{"model": "model that answers yes/no questions on an image's attributes", "image_size": 32, "crop_scale_min": 1, "encoder_widths": [80, 160, 320], "fusion_encoder_norm_position": "pre", "fusion_encoder_head_dim": 64, "fusion_encoder_parallel_block": true, "fusion_encoder_inner_norm": false, "fusion_encoder_connector": "linear", "learning_rate": 0.0025, "shampoo_beta": 0.999, "warmup_steps": 650, "weight_decay": 0.07}
Rows from block 2 of the image encoder of a small model that answers yes/no questions on an image's attributes, named by matrix and row number. Rows with one number belong to one channel. Each number is 128 + 32 x the weight over its row's rms, rounded and kept within 0 to 255. All counts start at 0. After the name is the row's rms in percent of the matrix's.
Before each channel's rows are labels from the 100 images, of 14848, where the channel reaches its highest value: "strongest on" is what is common among them. Only what is clearly more common there than usual is listed. The data: pen-drawn characters of a made-up script with 800 signs.
# c3: 3x3 conv, stride 2 (encoder.blocks.2.c3.weight, 160x80x3x3, each kernel summed), inputs 0-79
# c1: pointwise conv, stride 2 (encoder.blocks.2.c1.weight, 160x80x1x1), inputs 0-79

strongest on: thin pen
c3.11 092 [ 96 127 127 159 144  76 153 115 140 153 136 142 108  85 132 130 134  50 146  79 134  93 146 159 109 118 142 108 135 126 144  98  52 172 119 129 148 177  99 142  85 124  75 169 173 115 143 134 114 199 120  80  50 105 149 144  65 127 128 110 143 102 100 116 142 142 114 177  72 117 167 109 114  65  99 134 178 114 119 168]
c1.11 100 [118 136 120 188 151 124 132 142 168 138 119  62 106 124 127 203 148  71 159 120 132 129 108 136 123 137 131 111 108 109 131 111 113  92  95 157  77 110  81 105  85 104  88 170 177 104 148 135 106 158 169 125  45 138 136 112  45 163 118 148 103 108 105 128 187 145  74 149 124 124 103 137 101  79 102 132 148  84 156 197]

strongest on: thin pen
c3.157 099 [171  71 181 116 139 136 130 102 104 171 152  54  86  93 148 135 152  95 142 177 103 105 128 151 106  81 143 174 133 190 122  98  84  67 114  98 125 183 138 150 148  98  63 106 136 136 129 151 100  97 114 148 134 116 103 123 136 204 117 107  63 101 115 115 142  87 107 121 187  97 144 131 146 137 165 100 130 160  85  99]
c1.157 103 [148  90 138 114 101 132 115 105  96 213 131  58  93 130 140 122 103 123 147 143 117 139 129 135 119 114 131 152 177 163 114 129  51  80 104 125 179 186 125 171 237  71 106 114 159 135 107 139  98 123 101 160 131 121  73 126 161 166 148 110 132 113 136 128 138  66  70 144 159  86 117 116 166 161 129 112 124 139  98 127]

strongest on: dark on light
c3.15 146 [129 186 154 159 125 149 116 136 131 135 178 146 104  94 125 126  81 141 148 128 176  91 146 133 111 100 108 139 121 154  90 143 169 103 126 119 115 128 119  49 136 106 135 145 120 113 128 155 144  90  78 131 106 145 248 246  98 120 192 131 150 106 165 128 108  59 140 125 131 137 144 136 120 136 134 157  84 123 151 117]
c1.15 103 [143 183  96 171 132 134 155 140  98 142 173 122 109 112  85 110 125 153 117 123 106 108 140 122 110  79 143 130  99 138 111 159 160 125 168 104  86 151 109  92 156 121 125 165 158 147 149 160 127 107  64 133 159 126 193 229 134 103 144 148 196  75 158 118 111  84 204 105 113 133 152 180 134 168 143 143 104 185 177 124]

strongest on: dark on light
c3.5 173 [ 89 141 171 150 116 118 143 128 111 140 168 166 127 119 112 136  95 131 133 131 142 134 139 154 119  49 120 159 133 138 138 152 145 138 117 116 152 122 105  63 138 134 121  91 125 137 130 136 139 122 112 116 142 116 212 255 130 118 215 132 118 107 102  91  93  68 158 126 155 156  72 100 113 159 138 169  77 134 157 120]
c1.5 117 [103 169 154 170 116  87 167 110 119 111 156 155 127 127 140 119  88 153 144 136 134 127 132 153 136  82 116 166 151 110 135 148 111 105 136 105 157 133 105  74  95 142  99  90 113 115 128 116 134 122 138 123 136 112 242 240 130 113 219 126  89 119 125 111  99  72 140 152 147 143  90  96 125 160 132 202  80 118 134 124]

strongest on: thin pen
c3.82 090 [142  68  81 130 125  96 167 103 128 118 134 156 108 137  91 115 139  84 102 123 193 112 142 101 124  88 133  78 134 142  74 159  82 175 154 102 172 151 128  90 149 115 109 109 126  88 127 173 112 200  92 123 139 146 194 114 135 120 104 172 117  78  84 135 130 162 123 134  93 178  89 161 122 109 182 190 169 117  81 161]
c1.82 098 [102  55  68 104 140 107 164 117 160 137 159 167 110 154 109 106 153  65 130 117 126 106 120 148 139 156 109  93 145 131 128 119  93 157 172 159 154  87 173 145  92 137 123 103  97  83 124 165 138 122 119  92 113 162 145  98 114  75 124 114 148  95 106 142 172 128  79 136  85 192  74 178 113 135 146 186 194  68 124 177]

strongest on: thin pen
c3.9 124 [141 128 116 102 111  83  87  86 147 119 151 110 133 121 119  87 176  95  92 103  96 194 117  86 143 249 119 121 127 135 112 148 178 115  93 174 135  89 145 160 144 179 168  98 116 148 136 136 140 196 111 136 163  96  90 126  98  67 136 104  79 104 150 115 118 150 128 107 109 118 117 152  95 126 136 196 171 126 115 160]
c1.9 125 [104  94  43 100 110  83 110  90 136 122 144 134 132 106 141  96 158 149  85  57 114 194  91  84 155 183 117 105 118 121 115 136 132 131 103 162 127 108 126 177 106 174 176 144 145  77 113 101 105 150 139 113 204  91 109 113  69 112 129 109 114 107 142 130  86 137  71 105 127 128 136 172 128 127 135 142 164 147 203 178]

strongest on: thin pen
c3.106 106 [147 121 129  26  94 161  77 103 125 138  85 127 114 130  71 146 162 109 121 143 140  54 156  94  63 144 109 159 159  96 121  91 136 131  86 138 134 115 104 121 144 178 154 165 128 103 148  98 154 169 138 138 180 138 133 133 171 112 106 117 232 114 132 106 158 139 102  86 153  92  79  95 131  91 150 124 140 150 149 121]
c1.106 100 [144 118 151  85 122 128 138  70 111 146  91 107 115 115  66 122 157  90 123 160 186  59 119  98  65 133 105 123 147  82 104 135  67 125  72  97 127 146 122 163 167 138 186 144  73  95 116 126 111 154 173 119 187 116 128 140 181  87  92 114 208 107 100 140 167 135 124 140 116 102  94  77 123  96 122  96  99 137 124 118]

strongest on: dark on light
c3.156 097 [172 133 150 102 107  96  95 117 137 147  78 142 143 101 109 173  99  80  88  71  80  85 149 169  99 102 142  97 115 140 135 150  81  88 136 162 141 152  69 112 152 185 147 143 172 124 228 110 135 161 119 109 135  98 123 175  91 141 104 109 130  77 103 114 132  74 127 145 121 121  89 118 116  95 119  62 108  73 153 112]
c1.156 107 [128 123 183 119 104 111 149 158 136 145  70 160 135  75  92 146  91  91 134  68 115 117 148 161  73 106 125 109  95 161 153 140 104 108 149 172 122 150 107 124 160 157 110 163 108  54 182 131 117  90 167  90 158  95 113 142  94  99  99 123 102 116 160  84 121  90 138 151 122 114  76 119 216  75 112  60 118 127 164 120]